From a checkpoint of a small image captioner.
Training: nadamw at rate 0.0012, batches of 48.
Rows from block 6 of the image encoder of a small image captioner, named by matrix and row number. Each number is 200 + 20 x the weight over its row's rms, rounded and kept within 0 to 999. All counts start at 0.
After each channel's rows are labels from the 100 images, of 14976, where the channel reaches its highest value: "strongest on" is what is common among them. Only what is clearly more common there than usual is listed. The data: made-up ball-and-stick molecule models. In brackets: how many of the 100, against the usual share in percent.
# pw: pointwise conv (encoder.blocks.6.pw.weight, 320x320x1x1, standardized in use), inputs 128-191

pw.257,197,167,228,202,210,189,185,222,164,205,219,194,232,208,167,228,225,182,182,188,206,200,191,198,213,183,191,209,179,191,221,194,193,170,153,171,182,159,210,207,190,186,230,192,196,208,190,174,157,192,181,215,191,226,198,205,240,162,209,222,196,211,183,167
strongest on: red ball (100 vs 64.8); small balls on sticks (78 vs 33.2); balls: five (29 vs 9.9)

pw.132,210,195,188,201,191,208,210,194,201,177,211,179,199,233,214,184,168,198,213,197,229,203,243,225,200,202,207,195,206,188,184,187,208,177,210,196,189,175,179,196,170,181,183,203,218,233,211,177,199,210,174,187,214,198,180,196,207,194,174,220,188,175,212,177
strongest on: small balls on sticks (94 vs 33.2)

pw.250,186,179,194,214,168,195,220,185,163,199,194,202,202,220,197,187,213,198,183,177,214,190,204,204,227,199,211,202,195,205,190,190,205,212,184,171,241,238,196,228,220,220,166,195,207,203,199,208,200,207,216,211,191,215,217,205,212,251,204,206,208,179,156,129
strongest on: balls: three (74 vs 9.8)

pw.105,199,193,239,210,172,223,210,166,202,139,184,216,189,211,203,193,152,211,191,184,225,194,187,200,212,147,182,200,182,244,179,186,187,260,205,183,205,188,208,212,219,211,191,226,204,195,187,177,206,204,217,185,214,216,210,220,193,185,183,191,223,203,232,160
strongest on: purple ball (100 vs 27.3); small balls on sticks (83 vs 33.2)

pw.260,183,187,206,192,220,215,204,194,227,164,219,195,204,218,233,187,178,165,166,178,225,203,225,200,193,173,192,173,203,190,198,184,211,186,199,182,209,211,206,200,204,184,192,183,202,222,169,190,191,224,202,192,185,187,188,239,226,196,174,198,182,178,204,200
strongest on: blue ball (100 vs 65); small balls on sticks (83 vs 33.2)

pw.151,199,199,200,200,215,194,210,164,198,207,191,190,211,188,205,187,187,208,183,229,157,195,216,234,172,189,214,198,171,199,214,207,250,207,217,183,193,164,231,193,183,224,173,222,217,214,191,195,173,185,157,192,210,187,219,196,193,217,222,192,204,211,211,192
strongest on: orange ball (100 vs 27.6); small balls on sticks (90 vs 33.2)

pw.149,181,220,151,204,224,177,237,201,205,243,209,199,207,179,192,201,198,198,225,171,187,201,241,224,182,202,220,204,208,206,207,218,186,193,173,189,198,164,200,192,182,199,203,211,233,171,172,212,195,168,162,187,193,173,205,204,210,176,235,197,185,174,183,181
strongest on: space-filling (86 vs 32.9); balls: four (36 vs 10.2); balls: three (28 vs 9.8); balls: five (26 vs 9.9)

pw.77,162,203,186,224,187,222,217,172,188,217,176,174,221,188,172,181,199,194,224,194,163,201,205,210,216,215,189,179,180,211,201,239,201,202,202,176,198,155,197,188,178,205,201,195,220,203,187,217,232,191,177,198,201,174,232,198,206,214,218,200,182,176,174,163
strongest on: space-filling (86 vs 32.9); balls: four (36 vs 10.2); balls: three (30 vs 9.8); balls: five (25 vs 9.9)

pw.18,174,173,196,180,189,202,209,182,224,198,213,238,213,191,213,214,183,213,208,234,206,179,162,217,183,231,168,187,194,224,211,227,189,172,222,159,222,215,199,189,172,185,223,198,213,215,197,183,242,191,213,242,206,184,198,200,176,177,197,195,231,205,194,207
strongest on: yellow ball (91 vs 41.4); small balls on sticks (77 vs 33.2)

pw.128,204,190,207,201,191,175,183,178,187,188,228,174,227,199,183,204,231,199,178,191,160,196,230,191,200,194,199,206,246,202,209,184,210,177,192,176,184,159,224,207,200,191,197,186,234,235,205,208,214,162,183,207,180,226,158,201,197,163,187,195,166,222,183,158
strongest on: red ball (100 vs 64.8); small balls on sticks (83 vs 33.2)

pw.124,215,198,201,204,222,209,174,187,149,154,197,190,190,208,158,227,189,221,204,244,171,203,191,179,200,202,201,221,202,208,187,220,191,196,203,198,222,199,186,220,209,202,195,221,207,192,206,188,207,212,200,209,202,229,204,202,170,203,194,201,205,225,196,166
strongest on: green ball (100 vs 41.1); small balls on sticks (74 vs 33.2)

pw.31,222,204,193,212,165,203,203,180,162,170,208,218,169,170,200,225,194,220,201,197,210,236,185,208,204,222,202,205,215,204,213,191,221,241,216,247,196,186,198,180,222,184,185,198,184,227,156,177,171,199,188,214,222,195,206,193,208,193,168,198,218,182,221,206
strongest on: orange ball (100 vs 27.6); small balls on sticks (87 vs 33.2)

pw.142,196,203,198,199,222,172,195,197,203,209,200,188,197,190,189,209,198,175,204,236,176,217,198,169,222,220,221,196,215,212,204,212,181,201,187,181,190,164,170,218,219,224,196,202,187,177,215,205,222,183,185,226,209,207,189,206,206,207,205,195,248,195,188,191
strongest on: green ball (100 vs 41.1); small balls on sticks (76 vs 33.2)

pw.99,218,186,198,200,161,211,203,206,225,191,223,173,210,184,175,226,212,214,191,174,149,194,237,215,193,202,180,151,191,175,215,205,212,208,178,177,187,188,180,183,184,195,172,205,195,190,189,228,227,223,187,181,201,183,195,187,179,234,207,217,203,224,209,220
strongest on: balls: three (56 vs 9.8)

pw.33,184,202,210,186,193,198,205,224,228,190,193,184,251,183,194,214,224,182,181,202,197,203,218,208,193,205,182,204,204,182,180,185,222,210,222,196,185,238,215,210,182,196,200,203,200,212,198,206,218,164,226,214,213,191,175,211,211,215,233,197,192,205,214,209
strongest on: balls: three (77 vs 9.8)

pw.138,186,194,215,197,187,194,208,191,179,191,177,187,211,190,196,202,179,189,202,237,195,207,182,207,214,214,204,223,170,199,185,215,194,211,248,196,249,229,207,241,237,210,192,201,193,214,199,185,202,185,243,190,199,185,177,196,186,186,197,175,194,221,174,171
strongest on: yellow ball (100 vs 41.4); small balls on sticks (88 vs 33.2)

pw.93,189,209,203,214,231,206,215,178,176,230,189,171,186,208,174,197,199,206,196,217,171,192,194,217,226,196,217,218,208,188,208,193,200,199,168,184,173,153,197,181,169,238,195,214,211,178,204,215,218,188,162,208,189,190,225,210,210,242,235,188,169,179,185,155
strongest on: space-filling (83 vs 32.9); balls: four (32 vs 10.2); balls: five (29 vs 9.9); balls: three (28 vs 9.8)

pw.43,195,222,218,153,183,225,187,217,200,175,223,209,159,211,217,195,181,182,205,216,201,221,228,183,226,180,213,204,205,237,179,223,203,205,169,176,209,169,195,213,192,213,231,186,195,162,194,189,193,203,202,171,202,172,186,209,209,197,203,227,231,147,179,180
strongest on: purple ball (100 vs 27.3); small balls on sticks (93 vs 33.2)

pw.223,193,206,185,198,200,194,190,214,221,181,190,208,196,197,189,211,229,193,189,205,207,184,203,176,208,196,173,216,187,197,184,203,195,170,192,235,188,195,188,197,190,176,245,199,213,185,169,165,192,208,180,185,174,190,188,216,248,165,177,222,191,196,212,236
strongest on: small balls on sticks (74 vs 33.2)

pw.49,201,216,168,225,178,205,205,196,174,229,176,189,211,178,184,179,196,186,199,196,171,213,223,196,201,232,213,172,187,206,209,197,172,196,170,190,184,172,169,168,190,215,192,200,202,173,226,231,185,174,173,191,198,193,223,187,196,255,226,192,188,187,180,171
strongest on: space-filling (60 vs 32.9); balls: four (35 vs 10.2); balls: three (32 vs 9.8)

pw.101,238,187,198,203,271,192,173,186,160,170,215,189,215,233,195,222,159,208,174,204,225,200,199,190,213,204,254,216,199,200,241,200,202,193,183,175,212,227,213,221,175,238,189,206,199,196,187,200,193,203,163,268,156,230,233,192,198,202,226,221,206,182,191,157
strongest on: green ball (100 vs 41.1); small balls on sticks (90 vs 33.2)

pw.236,191,188,217,204,170,207,177,199,188,190,179,211,211,196,205,208,198,186,186,197,223,202,160,200,211,183,185,202,194,180,150,186,181,207,244,204,230,254,218,229,238,213,196,163,180,236,206,193,188,206,260,192,195,206,179,199,173,201,196,177,194,203,181,179
strongest on: yellow ball (100 vs 41.4); small balls on sticks (93 vs 33.2)

pw.259,203,194,210,187,199,193,195,171,169,179,193,195,200,206,192,188,175,183,223,246,206,215,168,194,208,222,181,224,201,213,198,206,169,230,207,172,223,198,221,234,215,199,208,213,185,199,189,193,199,185,241,230,191,219,212,184,188,202,201,214,206,204,170,189
strongest on: yellow ball (100 vs 41.4); small balls on sticks (81 vs 33.2)

pw.303,183,205,199,172,224,213,205,227,189,190,207,211,188,205,231,213,179,191,209,200,196,206,190,228,226,191,193,184,234,197,211,210,232,181,227,218,220,210,192,202,176,200,188,189,223,201,216,195,184,184,173,187,218,167,183,211,214,208,179,214,203,212,218,222
strongest on: small balls on sticks (96 vs 33.2)

pw.85,205,197,165,200,168,192,205,203,207,208,222,197,222,202,211,191,198,232,160,216,161,201,197,177,192,180,211,205,199,196,172,187,228,156,154,234,174,161,207,207,140,235,214,203,203,215,189,193,209,203,153,181,223,212,235,191,203,215,191,203,187,228,209,186
strongest on: red ball (100 vs 64.8); small balls on sticks (82 vs 33.2)

pw.275,217,223,171,195,227,177,233,184,174,220,199,175,197,195,182,195,192,193,228,183,185,186,188,195,202,233,222,185,185,176,210,247,187,185,192,174,194,148,177,184,177,229,209,178,200,173,188,219,212,188,174,212,176,204,204,201,191,196,229,203,168,169,190,209
strongest on: space-filling (81 vs 32.9); balls: four (34 vs 10.2); balls: three (32 vs 9.8); balls: five (25 vs 9.9)

pw.188,200,180,214,222,162,215,203,202,178,214,171,158,177,195,206,224,200,177,179,191,202,205,215,213,198,225,178,204,181,155,184,197,197,214,212,133,223,175,224,181,217,216,176,193,194,187,202,229,157,193,206,172,201,201,220,185,225,247,208,185,203,190,192,169
strongest on: balls: five (28 vs 9.9); balls: four (26 vs 10.2)

pw.306,205,192,158,179,214,199,195,168,210,177,206,174,209,198,206,195,218,188,169,206,230,200,194,189,206,189,203,191,169,179,200,177,215,182,208,207,197,194,166,214,167,181,175,210,222,185,163,208,195,206,187,220,192,201,174,224,251,223,172,215,207,203,225,215
strongest on: blue ball (100 vs 65); small balls on sticks (84 vs 33.2)

pw.233,239,216,200,224,255,209,178,171,179,193,205,168,193,215,215,194,195,200,209,231,213,194,188,191,201,192,239,217,189,225,241,192,177,197,193,157,198,197,182,205,167,203,189,205,214,180,188,198,182,183,153,235,205,250,213,202,198,176,191,211,215,177,177,171
strongest on: green ball (100 vs 41.1); small balls on sticks (87 vs 33.2)

pw.166,199,214,180,221,203,220,238,204,189,198,181,197,207,193,231,221,188,193,207,173,189,224,191,214,209,210,192,192,194,185,216,240,238,195,204,163,178,182,217,194,176,202,166,214,220,221,218,239,200,190,218,180,214,211,209,215,221,178,217,180,196,197,193,174
strongest on: space-filling (63 vs 32.9); balls: five (32 vs 9.9); balls: four (29 vs 10.2)

pw.65,191,206,191,209,173,193,223,200,221,220,205,204,208,178,185,190,206,198,218,196,143,185,226,228,194,198,181,185,200,206,192,202,182,192,177,175,193,172,200,196,195,218,214,205,204,178,187,215,208,199,173,192,199,172,205,185,188,201,258,174,174,167,171,199
strongest on: space-filling (62 vs 32.9); balls: four (38 vs 10.2); balls: three (27 vs 9.8)

pw.51,191,188,214,205,196,211,184,189,189,190,191,195,188,187,225,188,185,224,218,218,209,188,185,185,229,191,210,207,183,286,203,240,197,216,192,191,212,190,177,206,222,178,176,193,203,183,213,209,202,185,185,193,241,183,185,195,185,184,186,184,212,191,189,189
strongest on: purple ball (100 vs 27.3); small balls on sticks (86 vs 33.2)

pw.114,233,188,201,184,263,198,187,181,156,205,183,173,220,206,192,236,209,206,204,239,204,207,190,206,190,245,225,220,192,199,223,186,190,175,191,182,214,231,191,233,229,197,213,209,185,202,192,201,203,185,230,243,197,215,196,188,186,218,186,219,214,207,168,185
strongest on: green ball (95 vs 41.1); small balls on sticks (89 vs 33.2)

pw.244,197,203,235,182,188,228,190,185,188,194,215,170,208,179,217,212,183,205,203,233,202,186,197,200,199,190,205,215,179,217,179,210,217,219,214,140,217,176,247,213,225,195,208,190,190,228,209,170,209,175,184,217,195,192,195,222,216,191,177,142,186,201,151,195
strongest on: yellow ball (92 vs 41.4); small balls on sticks (81 vs 33.2)

pw.198,207,190,183,217,181,209,237,195,164,238,168,201,183,217,192,202,197,183,219,182,176,207,202,238,187,221,185,196,171,186,177,230,170,209,181,182,198,167,190,185,189,218,212,184,212,201,178,205,204,205,154,193,205,195,210,202,200,248,247,193,173,166,162,164
strongest on: balls: three (34 vs 9.8); balls: four (34 vs 10.2)

pw.213,197,189,215,201,164,207,196,197,220,200,228,225,201,188,196,190,168,215,210,213,170,203,203,191,218,196,184,204,211,170,165,203,197,225,231,220,236,219,194,231,237,203,193,191,193,223,214,206,168,230,235,222,220,222,203,186,193,196,214,183,190,183,195,202
strongest on: yellow ball (100 vs 41.4); small balls on sticks (91 vs 33.2)

pw.268,195,196,234,189,192,186,200,191,180,191,244,167,237,182,197,193,213,203,189,232,167,195,240,206,230,185,187,196,223,166,190,200,187,201,232,197,236,155,264,231,182,193,210,197,230,224,193,190,215,179,192,166,190,223,203,205,188,191,201,191,195,174,166,177
strongest on: red ball (100 vs 64.8); small balls on sticks (82 vs 33.2)

pw.176,192,209,217,204,218,228,204,202,173,201,231,188,185,215,195,198,200,208,197,240,196,221,173,202,217,229,225,201,200,211,185,168,180,224,232,221,200,183,183,189,204,152,184,209,215,187,229,169,205,207,199,212,225,232,211,193,232,211,145,222,241,201,243,251
strongest on: green ball (91 vs 41.1); small balls on sticks (89 vs 33.2)

pw.218,200,184,228,178,151,225,203,213,166,209,197,169,185,202,181,185,195,216,207,188,184,214,186,198,191,209,171,212,186,183,184,149,193,270,230,152,209,213,228,249,197,208,152,211,191,235,214,183,184,151,222,190,232,227,211,194,209,206,188,231,238,189,204,181
strongest on: yellow ball (100 vs 41.4); small balls on sticks (93 vs 33.2)